{
  "n_mels": 64,
  "activation": "leaky_relu",
  "steps": 12000,
  "weight_decay": 0.06
}
Rows from block 10, named by matrix and row number. Rows with one number belong to one channel. Each number is 500 + 50 x the weight over its row's rms, rounded and kept within 0 to 999. All counts start at 0. Numbers have three digits each. After the name is the row's rms in percent of the matrix's.
# convs1: first pointwise conv (model.decb.1.0.convs.1.weight, 96x192x1x1), inputs 0-95
# convs3: second pointwise conv (model.decb.1.0.convs.3.weight, 96x96x1x1, transposed), outputs 0-95
convs1.19 085:544613435497484505478536484525476529563407486607550507395514493501515485473553433412475504567580467548565461570480534461476516462588564484438468478507474516569465548504449581484527427510465475506516512532671498518559550536391486549457543535501503449497496471472571490471568521502490461460
convs3.19 090:490472579491605586562431393511482481504513473540480529535538561456461542510507519481492502416547563496497414492500484534525526534527447411556456581602440497550491554500590529543476418461487532537453523595501541557432543493588415406514554573424540519510449454448486544599492511528447488462
convs1.20 096:500520569479417506527627457557532502474465411527432450579467508504443506546547469632507510439423441486554480551519503456536568490466417486554496547453460481489533511477455490525496534511536626446443529505529460444414529447481432616490482472445454554522512490506509497448427474453520552535
convs3.20 104:561427427556569439458544462435505557528491518496487556562465544452458535526454526546476502481418313457498524480481503518550546422569544528502440497524530391493438455509492539528516502544462571485494440470433368541475470500506420499467475510457491495517595466456530438543507397527488401484
convs1.21 112:547558443478480511524399472414469507569506531504436514402443526525464532418503486367580463540608510506542535556509571446490529516500544500504495502635476465521349505507476442463474491504485370502470561493529516501540484468519516449512509534515527503542479488445474484511553555626488473499
convs3.21 099:500434427520519523519498445658485609498576421551539501507490525474446510514393569588611578516487445569568550546512508507484505469446566479479531509447485521491526450556478485488523498501481479495441492450496445600388605509510515515415479474516558555454474521491443553562415487518542439493
convs1.22 087:571421514537526498544471549562485479448497542435557573431512528447443496423527501513487472475549434530492589432498472543580435512484479458559505449496433550491465505474443445453599472506490436583526545419506480418534473560562535620561508582509518566587550420548479461511438533532572404518
convs3.22 091:539538489639462485505585543561487400480429559503486562452455523481568580592469524499472456538456518518495416463445552539537517436554560587420534525593555511463486488591489494529507557446539564604467498536533543476496507582439520531496536547466385484507571483531473500496585515471577518484
convs1.23 162:505439491534546551564520461459534503520481486492513456469465513499455517488411506491501495503511506455529551447459531562425604499618490605537464498498568434513503419500518417513419467453483478486518418524473526453541536581447475492534428452554507471488452502513463558482447533538512521557
convs3.23 098:524407470475586470436462532485438573456495444516451486439490464475458455490512525404513501434504575432510470475483527458404519476449457452483405549542469467465489467494570540504385574429504484563594569473461607469506494497524601455541508513474478423431534450573526466572577525473556424462
convs1.24 105:575545459534453475475511510488427530433472464522509605585538483400483512506498472482520426548409613506430461452418478435494498489451563463568499533511557445493451560500434536578491540552510510503514534480541501453504521490528450524461448491484490482495478458468528529549581473526511530526
convs3.24 107:603571462400493603448503510402543549630538511520438447533531551515471487526568418568533500465515472508481512494495497397458559533469492457507650535526504533467516525595587515461523530559512533517491670425503488500545523483509531526466539486470486493579477544556484562499511461515509522509
convs1.25 087:533549501493506439447563489506540453545555534501489537445465468508446459461482504449551443495460527506588512466547517497485436485518519564584522409480512517531489507501462476573456386447470510451568448477552529475520470564466498485542486547548530494532472643501519470483530549533570532498
convs3.25 088:453546553497523594607534519418500522505583515502457421504514441585513569371429427515482547502547458621525499449597528430499493476498449422499507493430507497487541518467467547558497449544462448471502518426486463533545438484440471445471507494608496491458530379457525507553451473477438421510
convs1.26 102:409505437467511541497577568519521530426581482504522474514485556501392549558443509621432593466421546589558511431582493555575490507462442439552524515430493570441579540515480575507489541462479526504444535512583488456569499497532525437513467513547451490484615498617491456484497427450532557530
convs3.26 104:445429470512527539422472465579477538478417520527452523460477437444464472516431477351501544503530325530567506501467499511432456597572527531519456492554542447551412437522511513445502574516524425530475505489574523534454537523549521508476448465464556508511572540484485556535363488504554478481
convs1.27 084:478472531514522488517577502492529468496581518498500501560489486469369514497526596510497421545469493522585478520420468479473445506427440431575501534439512515460479497445453554513542510474437512526524520535510425486459538485471479389533520492551482456451549558451497495505510436496492584544
convs3.27 083:453420498496489516605488486464452487499448545380475521476485520536594482510465460469551578473529523497476448546443609424451531438505461523446485509527469438522572487534586511607541494513399453457489433607524481555589477473522453486488516479480596447466582524545508544450463451509470496367
convs1.28 079:451491444500487518432447531453485513573521520512516553538479534560570511575571544392391586599534496531545403530523485434513476508533457413523531446540546582505477471509581583524508504519429461553500548472487405508521529426396547446491549508480487428526534485478627496480553514508552388478
convs3.28 069:560503572517520486598518432608602494495423525398550477514514492481564545488497429490502479470490529477513411386455513461490480466525400455452525541535422552489460578501551495584439425581549506514596477627523502467526532545494441503499513483545492450516508496588534507602474474505535499580
convs1.29 103:536462440525550516508509468580457527475512434476554556517643531573566464412507466510483477550421460457362503505448487399425507495453505465457557436537467541491506442504617504467460463573512509543495541585471470502532501519506448550497458580499537427500520463505520574550553593575506478472
convs3.29 113:493551476575578570521569395501477518532454484522474517514506497460392443483597417547478539557408571478505460459527483496471500489504524423511498535565459446470465535524478416538582536497526407454602541463520464508419482441497473439518493510483378469435608495586525484475600559535540496463
convs1.30 124:524456451456482523485492514500535465485491550505549585489498527448519492445522547495475529462583478538529483557453482479493531497526503456501501498514620497581507472523487442568448496545511471522497491478512479459490547505494426509507496487499512491532555458499490511484569553509459490470
convs3.30 135:631500510492474441422454562504498491507462667476491545478521443441591483479481505488517530510476486449490481414509470486506452502551481571509546610488509597479433520483479524503446421458437462516481540535469515437505455543433452454529511515463435686470454465459556494498400493528535516451
convs1.31 108:463568637532468491525543463436484510534501468461493495500492494511512547581360478479485373580467554436550531424456420499556547479602448488569520435495449507437458545480460541440526382434448492464518453543430429414569446640446492403521405425443491472478493566452544544513425477585623585532
convs3.31 095:536478471547488503589472540433497573489496440508444463480448466438429600479493484528501575505464477511554519391549572487455508453470434446625442445472500494495582517453473553460499455511529504471449438530449452467554506512499512490571510456567556463411430505367573622560471506499416449478
convs1.32 092:446565425446503461460513480528485510483407538528450541533538572503569452628502545480435458486585514562549492517503550410523447511441572492529441524397553514537589579480522594459664483466538459420468472427523496529375451484521512459465575414466459532539452509551536531489550455468471472482
convs3.32 091:458514601561537457490594498551559557606517462624471467535508436523455563552534525507513529523491530509441622483407416469586424512433480581506547495554570491518463414443415474490546551498499515464496537436481511534461536471444546460504513563477434541526575526480536496603427508470538512525
convs1.33 101:376521513526444426453529533538433510532418448472449456553518501483469431485512486493531526454538551536480490533514516396431493541461520509422487561493502489509499530524500632573479511536573514461480558506530526590450508434508438406507517514496437555455494465495465514506496462473467496452
convs3.33 103:448513510535465508511384467510453481495454479393443501560543404482497551449438582579488564504485416519506493560532466438503623455541478527504484565469487492493511484557565445524478434512510441470476485469403349553491522557539534570456419460464531506487420484425483455623492538485485455509
convs1.34 094:459495414501568463551534499540479590511493445521511448538489498510480492487525485556349620536424580441532517500486529526517541555466416550521546528453510588545575526513520527493590598453443504505535569513528452470496525430424482485483552556515460506467463401470481477498512489437481548581
convs3.34 098:476561389418469426458478520501467411457479515477473499524500541497536547534632504518425489550540586498529442572433503452543499565583484614450460564555441580407435482484557520491502480500542527535414474452434464493457478530535450530486553564498450472504452526560561539523470573537540595557
convs1.35 088:498492514551486518501499445568457517435573482459517442459500531469494463473497405477552473537527468522459449560519493460526470490518572498521574544518527449501489517553529495491507549571462506559505449483452468474533499420448486499458520455513530536467479545407556457453487492481506514389
convs3.35 110:472513543492473498501473460464528553482441609514373484491480449562491510496480525552480518426535567473591530561431439525564505584530500491518480496400455531456488546593497516466566426537600459515531665435585534546476446525495474507427496462512541423446507413510461507484595516482494559499
convs1.36 130:452516495513530517571509422528479580530508470496460427575589532511497526568491592488480483516516458487480455584577534435352573489524486524407554573536440457520464427512511546528580532534534545503569580563509466500500479439411512423533448442501519474506474502527460527522464488573441533449
convs3.36 127:448505513342394492501564466499522526491492515420476499560451598529562445530473610669580577560522478517447526524499484494637502522492517547514505486542497485507478530461511475522465412443508424501514499463490306465475501507489518498544491469462497521548505487523524478497489481473539487514
convs1.37 083:586472537525471497442592390494481467475483419520488521485509487504518528466551500522531530471509433435533481531454580474422512592535578538446521584515560470481388547489471509502487523373555466533495454548471508547526536448449419470512527507452445478489476512465538474515589584458404539483
convs3.37 089:395525612508397526520507490534512583483503475487503478494534514488492498561461527513508533583465525435443527509527531531464525463515532489485483567452482471547548435565520558527410535467577431531547438418482471478551530623448534536435543433394497534556367514547468484464557562434400435528
convs1.38 081:445517486492468516567438453402506511508546532500473478564520513500411529461486593481558497456524490552444495534490523592493603460489385525546506493595539490656434407510477490476383476460551524482506514508478397482410516508517528508530439479447570478479431605484329540485465534448475493400
convs3.38 094:556554447572500543461501494542430515507504488533454557496478493491312473529356484518473479563555578511557435517539544482531464472528571527527459528515537490502419471523455438489516562585635486535480557473458505494502526553556456485546392478460458579513440525452470493459534453433498451579
convs1.39 098:510530621548443512464459407471472540488368421492505482479453541522499543574492525563500467466526499505480527472490507454478547516470537508499509510559485465429547559510596474483490537495519482459532419496407466528474498442476475538551497399513469500514456481541426457490473481506480493476
convs3.39 111:501515354583524387493549525456505454510515469513377603513501556496409578505462465469474551618478500480585510457503535449533400394496495565453528475500510447530552523572540469525500526559500557447451476468446441546454457473499516493542608517511557463483537521520443538466511494497568569541
convs1.40 088:485409578560389520474523522569470472496515539411555545503525519536538499575526550613468501471472547539515498514489416505495595503480471380473498560466542485467554491502565431467507507516513553495519533470479522557501502475508505493416505445548488493521570579463474565530474420445493529532
convs3.40 080:517457586509485533550563553526421522507424506522530432501544543575396533590521549509520481459459487487507512423478488529500539462530522560530462471436557486419495388575488497397482551346560491577550482467565565504504497608485527517408448477436434559469507529519530452502493529462454468423
convs1.41 107:526508475501490520490469508469473489496498524498469537510457505455549457550462481475381469530487529570497454507471465517528510531527565462538475525510551530548505500420503470556432536439523506475470499503499533490502452504438479531469412430512428499487542520517546514516586522522479453501
convs3.41 100:484534501472508571508470507479538572565502385490510414500498542621539518437505604467542445511560552495502609480484500485525485545420527499432409495433531584520512498482498506541501479507483540525507621487531548488568450538503545541561557492532556316527488535551506486478611508424522515517
convs1.42 080:570523491478464489527489469456491561521432490478529508444500498530478479436493512452457533531460481473455548498484533502540568519553507486545484513575527504521465476497470462504468527483486576514470563548564433477488474475539515534510422515507518432520505492532475481469507596537476480488
convs3.42 086:422597446422605547450549460443515604504558459524542444535592462463454387493463508488550600539473426459460534543527496433542550487446549444502457425481434460513541524500430525498442499529479446433607528516476468517483563417562589479473512472474513523456473426532589490478520502515498563505
convs1.43 074:530425513537455473493511479548543552595549581746543494464557503504514445422561530467410615523563441466477467523489651559474523490570430541450544377519585505549532456503490513457403514467469415614498475453533513510489602502506487591445569526474537488481458418479586486538607535449394396504
convs3.43 072:490571552489476552518557512536559523482430523533470542512490531608461537496424438492567478521444479489410528486517498506531454492492566421587512476502551443470552500493519459452482556529565469336482464471462439473466525532546510550458586578525531460527404556512526494509527481599520465318
convs1.44 097:451529440515468484525577474565536440502515522492604518586494434395497555481568495436554490524447599480471584553498412524561588500466493522436449464507523422511463556483448485547556422545534543505404553448509533521520583558492604427445504482455407480533447601483543516502406475612566498427
convs3.44 107:599323525501534434451460466451492514445458588481618491537512478514475438512517469448538560500490472470526496566471513527436467501543540532492494457490425488445485549485422489529472497497458476589477399548493527479465458437583439425442519438461522573548571461471496566529579517521593587462
convs1.45 090:488431534451556444491471447547480409538522494572477538534492477558638602557582536546394563449497452535475461497572624501550433622488401548559554456426544494460563466505443488524542561409524439457520470453476501464499554452452483514514519462488536553478498267512536422484437547468544375475
convs3.45 092:516516422492471408434521481543408440503452416504523543536491529409572492551507523584468521565502541558512431585474542541485529407535505586440506555534507531571479415540509502587533463561461546653488494510443485472479513423466553529520540476421419484441479522491491498486472528499503495643
convs1.46 092:449483491547434416428490561502561471518470510477517545530492484432495474444529544457539545499480528463457448480547469451460467435466503469519504500526447443426458521499486516417491543587508477539467503491339563574501504442549521526493553545467547544483552528482538496534513505452460500476
convs3.46 106:481598460431587536528606556513448579471468523486566409505588563480516474541516456462600567559511522479487460554502556397507571485471558513491457471485505530496501490508532629450488472415508438488567576524487562504495471462550635511491478436433536572523492470553509474419569492534488462521
convs1.47 091:468491546394502536452481533433580445444468620500544500491444507483477510580596464462584429500527492509456452463594477560515530504412518505623499501381485484540514550502526605574463496472498412467435382406519478440450542516527553445523560412420518465496463524491508461502473382535559535591
convs3.47 099:435507510493473529436513518478474573466520460488548434479450483459493509471516421520538413556482507567580604405458427505559446425562445378555527562420495517555448553548534453503570427452503456458424489483594492494535427569534597460568530491499564470489495480511474581490494565540424458480
convs1.48 091:514484480573521590508470416411425491526548532423469461551491543525451536575493496519476493480458493503523532546468468575665558505507565494608459560461483485523469510498553451524465533482524530479534569473523512440491496487412495496479465386548515559520465543462512487523488455503508480583
convs3.48 106:472492531474469486448464556534428551543496532443458466479497483441496491461524499466530505558541585509460449405569595537399478659505508457594455420499539512474464480490608490524493463474465485505534588572497522497556575543492524467548537531464511501484442515471447637419522600455521587514
convs1.49 085:534534498513505530510495499477524503513539448471448471429573514493497498525504451497563528499489410484575487502461526486490469488453533473481554501504458484524521487487559471485499496476498449519455547547436499496490485446526463524458539566516572501470481547487534533530521498467514513463
convs3.49 085:500538478565419528451497456537488464458578524509605478470565512589457550593432509595452511472478460524485580457463523444520506457503532408555502581490415580578448567534484445526573469589521437512523477471443477561518471577547557583414483476445577504544475487538468498487523562504417466563
convs1.50 104:463469557447472467525463516518510408449522516463457466463472437528519483561494528520554503474486538495513529559525551550577487509431507504592555544472486486507551591520450556527535569463527487437530548511573512469430529492541446474555543489490523545447458503499466500551416496488521455509
convs3.50 103:569504473506533515432543519468456525514510521482452550551559542491471557583499539526515568511447497483549415477620483465552528516501483564520475528480509514597453524547488518528439514545507494553526540414419417515434444533431482492369517452545465429387430511532431454593484406470393425509
convs1.51 116:511551466497524529518513451532497521415551459474407545547559529523519499507497453518533469467542479561422520517472483471502510555488538512521544539512449441464457513460443494523514502479524489500457499515519555480457542493508519530468535474465499531413449535620485491535529511540478519385
convs3.51 128:568489410519488414527540499489491467507452384514502662525497582472507531480507503557437438517530506478524464543483527493430330493514528487524554510501501453502515532502512491547597458516517556518484244466498483474496518480471496479527498542472469559525485491482497492500442503475471550508
convs1.52 090:546504589550500502504501494463503547451508489489517486521565489572513528520498452496498463584418499496480526471502482499546509426495502478545479521511497488477494495449533464481492497479397506460461542519482442466514403498621502486491508550551534438451524521520457499538486534506535539561
convs3.52 083:476577532543513464513444429513514486518464459481504454412452511437540441687478474487520533512507504494504460510573487467461480461486538495476447485561583517626603392551510584493443477509489488501517501451507516474496588439484554528482609508454468511554451502504497385561422560440422485471
convs1.53 114:549519497504525501468228474362490515526431483504412512464453529503669499570495467313571466532531541508584467480525590426545470501472594460561454468616449513481331503515530493522507544502524364488490509519495471502506458391480492502632496516533479451521479474503422513487504642583537376523
convs3.53 098:475382562479508478411486501446504470462422508466520474505486512487677449484613501507499491517548317477449508578484496494534509539583504541419489518563496387507477519486531505544509510479408539592515500498499483524499443439458539496502547522436514500520631482521491469516530501526558541448
convs1.54 106:559470548529447435458473435549492579461599470519460429651558500548502517468471533527505442440502544536483504538506486496532506492503534486488533549548511523508511454509428363478496549505563509559523510477455503504447508497540505597499498501480527529562486474495489507418507541491461495461
convs3.54 116:533471463476487443497533504487477449456459463491457551420424411569501460581492512495487446474446537539506533474409534500466516582376394470514452414545466574516472541450623602501533446447447520526538586552567370478480413459529466488516564534480496459476536503571467530457464507549527516525
convs1.55 085:502530468411472636461497558473443500440483507574501571493515478522476460448476396507468484504622509455448456471496462491561475473580528391534473491512515434538554536513602473439514451565519481509498549494433537465539458531541526558492480521442515524493545532530570515461592468493566490568
convs3.55 098:567546554439467439568490584445490485487443560463546458486456498456634570498479556570502475542461487486474494542498537482502541475557515567591465408408465520414478452459538529494484479465448484484483440533492482458623515576474541541502528527452508567522451533414574447610444430439466539421
convs1.56 078:466490534476486527528505543515513464529486504484530554553478516389455433534536510504534512516411594475487513465497503517518486487437555490529439515410417499468529519525544545527483527456465483431540469491503553488484537487596579394527488544476446426531382536444509464589511492566460532562
convs3.56 098:539461475487459468437526553518481571432492489505436605543479526472481608460497520494530478504484525572555472407459469526600570513513497467469485587488477572448424424525649434603498416498467526518478501481480478466576496655509497456562508515430438419504484456555459506529504480565506482498
convs1.57 092:509451448447471525567479550479504471496528518506494537530454435502516486442446496475445600570498488403480522565415482530525635521626458443557463446526527465492500437579531446521459514512416571495515455556456519414543529525462498515496447530530386440470555468609533541486522575589511509493
convs3.57 108:473378508450568485474473484534509497472569528444458522528487512411430594419577450538495554518535536505503490488483477501566504400480512462561478539444536463525418536472477496480580470478471463475491556420535426521434396540564461427503472545467488507486495420394497656550502608543515525511
convs1.58 100:583445582505480474438509550515411515508493531492474479487463524444521522473563542556532457467354482409490531516465445518495481490472534480470499481419582580500469551584468429631362504544505519484622552432436565570575510520524507502436546508515533553496506498426526540477463482526504485556
convs3.58 112:513475471403415487489460476523483497517412387490506582513561485506502482433579479624480467491536491425418572473477511512507462473468530468515446467502382523429516487463497491479569477448463380465560425580515542425564474570495469466474526427464575448514449502517521518404445539467564432549
convs1.59 096:470447481424440464524535470542492453539491436419435459547483535504502536489550547564540522406453500466543477526512520545489497608510469527481547483467521527491484557502448470537520500459593499552420457509495540512466542523463447454462535436536513594504439524484474419451450512481521488463
convs3.59 092:478513509528498491478530460492513467466468467464464480437409529409534524610456548522492506561528472594500441545482552514492479419505522582522517603488519497572643440483468560541462430540529478493497507459518506562568532475498496480509603504449482512522386407558437498528474653576552491562
convs1.60 104:499477464495490456462484452484500577499554456463466447507546464558551450485542560478489509505558544533477458431507493486464472523503508470464509517489483559508503452544435468486535527433493511521533472524485455505499498455443455564499513543476545513499465467441533496460494521471491540483
convs3.60 115:518478526564625473522536513462479471504489552504504518509476453441458502525533550421474449523400490387501516539366438548507422480537456514442395422466558492462425447470529554514478601472464538466504423508508593484568537438494449575526460526502454511437521510537546514483367470531584494473
convs1.61 099:505435521517413447431473546494512554423513545510508439479445462495507481438548571511469545481515441562482503525549442459425575401552552441469541510471470494506500483526616491512472484573543438561465446415498472535414498507518577461454530542323512515466507571484429444486500443539474546395
convs3.61 074:436412491498580486362491471420478556456408484459519453497519487420576450473476464377533506475527533445501572518522488499538544507569407395416497477441506583556431539532513461607479491544497532504532565578532549504528544483458531513498536501498593506490576557529550491480415489539517565527
convs1.62 114:478433513398456525616536536564412508510448571493533571454528559458436533465529518462526496573538455571435560446537497542488585463539446487517487451522508434501402480532537458512355505536388453507474526541541511364547488530569527426482441507494433442540552447538531534530578529570555482518
convs3.62 111:533448544494520519490523501344520460523345672549521584568485495531515511529524537531433393520516499481623497519581534527541490518526550533524495491472426523487542520554494495500510450454519512470442458565548493484438386471479503469513535524447523418564453489501503454400497482527494556519
convs1.63 102:481508478468514466484484541521520505423570477502489586495483451507522488551511450500511490510548486539466490469450434459479506505487526483494513536464503511542540445429418496484461527471519517506494497506454501480452532463533523499524516550539494552443497522449501545450579451526530539526
convs3.63 111:690473467559525530480478477390507561688475484503490393577513486506479533476551523533453570594506502430540469540487505483470564478465523507493514500453509488482487492582566472508522444511508472489467467531497341482466523489526520494492478602526496510541440500443505517481479509455592447500
convs1.64 093:517459483512506491510477503496523499515465494507508573501526503467465527456528520516488506470497509522487457509491476505504526520489488506501545504525518476507502507507508525486490493509538499566460483485517494501430497502554465538556500492460507510501489484476505548500520480520502490482
convs3.64 082:492483560607520590574477492551480546533508507484479502432544450405489536561484526532470509514510516432453444605478534503511449517605530425506508612476536507653539534517530491504480489436625475476463525542453485506529414525479546451469558466509451516478443492537423479438508612439483496594
convs1.65 107:491508500477457495543488530585465470582535454487478482441471509511514499484481437482507508503596505460505532459487490358531447496510488465499478497488288490473507579527471567297552484511499521476465551539511509522518498490553504528481527529545513515492585481587539468479468496467480468606
convs3.65 105:474447591535440445437462543528551488426539530470554486393430504479463516442472420487459529504453451417451468488473572506620433505409465578459544504466531453565474485510499498485527528471451397509469432558543417478476537529448499468525508517497460423443395630410477478500460498538432489485
convs1.66 102:441459406513519579489554582584493494466487517587592537508506505518480514453532475609449530461491526541480464515545469513499540469519380517464520505369582536521590464494479555420576482484489470502549463460536513542566398534576544532491487548545538479523557421486490497478528501477508529508
convs3.66 100:519532446483586457503502492442470579496460513508491469566598457472511385497460407504472607490526574444439484441526531452504484490476548569559484477420533493490364519516490542530431536507502536423585555504442512468508511557487505483491475447445574480546460480403477541467561341455517514570
convs1.67 105:648448502599465452548481540571461516610515545506588530453550473498466422482512501464495593581604500511566473559473505473435572465598517501472516443477498494558540422549530399452469464518435515563645509469505532482609527533493572563535545509536518462472479484505564468508493530532530435426
convs3.67 100:498565516524542496558535471449482502440439473532467435452476519558495520421492463532507514510513505563471581491398499503493486506568431435416457487511512437479452512536431443530558569544435454491519460494490442460396554480528475515414513482578474457467653436553578523602450448625502417486
convs1.68 097:541464487495497489570479556591503527550461525502475509436569497541465430480491516509532534500504480543459544413532488423487470489535495452446550510489432560474507503470428467536432527499477512500486515518529469514560491458511463503492517522562543500526529468587514497488501484449473492563
convs3.68 076:509457546547474469566485507524557476532465474518585572485485461587458518466501565504503560482515447515498451434433456506477477503391575533580446516551524414461538513493521544422551552329559495489511541446502509479459467456463558499477493583478331495542460536424465426472568525530449506549
convs1.69 091:341534497543447458445537576534506433451446536503555522427468516441457440462488491577497512475447571574483490504471424520510560493459454460426552509461499568393557651505509671512529502590517547532522488511498508565492444501548385371488493514445476541530540531440478456487533406471472558475
convs3.69 106:488466472457448471419651575488453523532495523341507550442484602533636522503490529561482486490473613445429461494478510549648410579497514495489536461513557479543492526513451449561533476474515471522535487459559522471523501537539552514573498490474467461482448488482516556470513485497505569428
convs1.70 106:539531475563438443413497467531521435478556454436480446436508495495485478437517511518527510433478420515496464498494470474423490541457529494446541520538460529539480498511433489524486487539576493541478495526534518615490517455467482595499513511511552557492519511474465474478468548413441472406
convs3.70 081:508538602454581507495542507465483486464524406586460518603549505492577495577504505514472493470498469506414444441487459519531497537461497431514555489479558523489482442515524547524480537479537569495498568483448490468520508496415475346510456421568468511603449491479432380373546387468500515504
convs1.71 109:487437560531496520551450466431489518506502500465466521479569463469516548496470544432565461548499528518517626470479538504495565491508477508518557501581571419461398465515479454572462440546419522523513571560493449397504402534515432472503473597527533468435466440488483512458523528639574506429
convs3.71 112:550421529510497500544546384574538589525552445549421596599457553423472545465446549564528488492541530515599584510546543510523507479497502535452539500556572485541538486520589547479495444525569456524469527469563437655488547495502487557513510508527586540539417543417469532453465504537468496506
convs1.72 085:511468604491461632514531462669508539459553474500560486621483399515654522504592447495605493465476422462622566550585497516515468518465516513552424495564447442483545511488435516509533541464514446510396451530443614499465573501586462382421598557524465533516495447522519518483444602507472453568
convs3.72 092:640326509493545609585546529475551506529478470544556462517508446527556502529468540465537506442537492528583428425614456547616461515459465505515571560443574473508566549495547518508515431503421464526491525493434524535471499517532538456514485502545416466470571496482509539434495501553518529544
convs1.73 098:523501498482437550482450476377487504538416520500491494535472465574494518532501527486485469503520588571497550476545568509467541509468504493505428438538499532476519507492585548556491432471486567515531462469496444518441480529516524489507428430472503511496416533521449484466516429547555470533
convs3.73 096:501481506488460487465447523423482441475516517452555487445487502417466509486506464478402476514494488559567452464462467444441529537447413477443429591493558547566544423471546568490522511485495499434535460439462521380660491516468556558526520531490354529548511427529526474506529617508472472575
convs1.74 083:492456448506541518508503508472517477457453556521550402417436485415492505541550577490473515442527420486504507537482477482528521521490543490474508529491480501560502523525498520508570513499482415469523544442540521499457494558513439458467523474477501558465530475496526495500449452518477498527
convs3.74 079:538427542492428565518531481554506390492526505347460565412557530433526511511499438567479468481452520432421487529527535556396539508552482491440503526566542467580616494538532526545407501474549448488551491529636466480490514456490450459503521495391519517483443498542456537544519558485504506559
convs1.75 113:467520530513460501518539524542560559539487463491484529516518491441456559502444481508513427553506560475485452494489422461434501460504519484495515488541433481551498488470448516461442397492427433452479495519342482536557523527537518452481504483496520427480488466385528484496524518520534523555
convs3.75 119:665517496584497498489543541529525572506494364520495503522541440402484513507505564463464512520458442578499483443466512509467560494412464498447403506496528485521530453427612509503441476441455603573483403471425477503580548537466545539450484454490469491512476476548453463432419565487460463488
convs1.76 091:383533492490540573433471483469431466471551624496538512471435552492488558625511426457517551539481369508528489569520485593616449430531496497588411519401505492464528462471420488513576510457429477423407393376416487476541447568536515467484454422470521513518518458471499422419527438523574427462
convs3.76 096:484420511518476543503494469468456487546488511502525514579477517537488478495470493453492563469489506468555406570730456519501536501597544495519505578465505430455467594515485514548407458607559546497507489593466456574547532475489423468481492506509612487485506452477492488617470466493531449476
convs1.77 089:512486572532493516519524529386474575479477512445462437470501458486395472492498374410540414608442484455491429538454471487539521466427493408470529585502523532481507462494542509418497564552409614548519493494470441440534487438502504553564469517502521462445520576522472478506512453520516669474
convs3.77 094:494577464526521457419557451429563543477541490514580481463489515531403486449421483478429494405463478475574538589520444550511530421491539496440493499512456472497496500536486521370542549498622450535526457431536437541409436514550550516539450432569485367504504496499527450508479462538427530569
convs1.78 096:569527503556466413467526540530547460489446463468482462407498475496442421376488594531502407425514434479512474528514475480475520473473548563429531546530476567457436413520400396490522396469606529565542596467578518566429536535470498618489484561501549553475565497468493525511457478512503515498
convs3.78 089:503476470527490552435415544496578543489494512533489491581579480441537458473494596459513422542460589474410514497405470441519531534541480508441481517451463540480330542469506499525480506426484601529485531539468517413522466608481461529467443529525443577581522526474469450436591421487441499506
convs1.79 085:430558497431550468504531439436554483546507523407517510577431500497498557483479502492509456604484643508488484515507508623521561560485518521590453511448590500415393589620546546459470462484395560514518434502441408477549623489496552399556497470482491374449482509466472463520437549534484462491
convs3.79 088:435543530498524518468499474532476503517493415508451393458469589453418478480416536408589577520492559548573574462417444487463453520543472514467475524512539476517477553447456506418469541490510497522488501598535545550449457547493539460497374463505455448469497489399456522485426465536655437484
convs1.80 087:481499585517422471547516501493443588395518475469468484474465531405599444527512552423567521520473505553496512487501449526559550456568606515509560587507519447480413503479433429494411589454495396449469469515459631450599530504540573542363522518497551483516530501489633483487499531514409491446
convs3.80 076:572509451427521367419483458494459437489468505541517479534441435530449485440472546467520469563549467541514503559420404457492450514512553529381474410473494490376411521543461437405541547464406432469432538429439440457453488536510502521467463487453464547510489469510517511507610528532493478515
convs1.81 086:462482507479548535514435483522512526474483570533512566433528474463416559519499400498505515451426460517395465462545525481585499486428453517576437441506519519456491519543500460547440556496547504451340461474536480454494467474549537526672492479451529533467486540555372529586474515482495561505
convs3.81 097:534478442501505379410436546476578497457621465520546482502446529548528465469544538503375471569508568527515495528523454554523456455528546546426536522548428536400410449555455515506503454541526517437506476396496500518421470486440490609510529495434483579443543503460533462487480495568468517603
convs1.82 090:499472488538513467438421508493522436442462496533550560453444539431506471455432491551411552433498535438460494514484470493485500497543438502507512471512526492538549575505518520500497528492567526520525525518482377549473490456505503554613396522430495526530511559501452448563550515476471449522
convs3.82 103:515521454474539526461404466447424573429550462584506494565559458539440427383553440455502545474518522493485566515442559496498523484537528566523497456423448564411397585492444467536496482480520457514521462528516462573469520506453439579440424535532484468461476474431444498419469474507545568627
convs1.83 120:427525496519508441518514462579521500560483518489537556585605487446515493434516521474536499521443490491421501474487465413499456535467474553477506486537397441438464421438504512401612476520546455523539548433407454535509480479536548509482473543500516445488494505590522466459461517479497494465
convs3.83 107:546486490697486414479490611640478413491437561417454580459510426457496559582441516479503530495498475477523416548546521462390440474501459552477505516450480453457456460464481469486499580516475536565506492565504486474447514489489500479520510514449499585494515461508501494502449574413453505467
convs1.84 119:534537401521521477497512444460557523531505443502516452537492530523505521525453553484450512481555493474503459504512557476460483563540503535471549512486469524645538497486505467466539491492526503464420426525537489530509524498450496574570509444547548535597530482508494540502453507469463539554
convs3.84 115:506543530563564480500491532527442518513463397567520495449489410468431491575487507428560469515535525412477524531498438500356597453502475547496518479396417400546489434477448575530533513547485455504549550535388537542451521486525450523450554521501527497404494495599440503524525518544515395499
convs1.85 098:501489512524484450518531521630499536526370485486501479501639533458495428466496556509512474432571459536491494556492508398465464520499498573424536523485490555545458391478509469538511454528565449420457567480524519613491540491503474511492546527473540525570508487399481527478476457495474512449
convs3.85 091:533457497617457514511509450601444574465475525397501532407443555446517511434438481441648471501487524506549499518495525464393472500536522471418427462458476576592536535446514484460415513518485488473491489571514499495500433512512466575554576486489561519562561489524571530431405544531542503443
convs1.86 088:568475458581557434448512494479553434583473446459500470402411443510488452419592552479531544468516470574579466529601482477480500496497547533509477469521488422497527463507446420463519468500544458452458468462457515536452570504430529551519570585506553488441597455528488434446513554473503475440
convs3.86 087:377431518543520483454578472496524594508453566515428655522588558590478544461512497520427501467471553498442440488605543507559427488490461526514564534452520528485478538513478454521541538484525492545537469463575537462532421595450493469516484520606508526547471466410481460438548438460437550495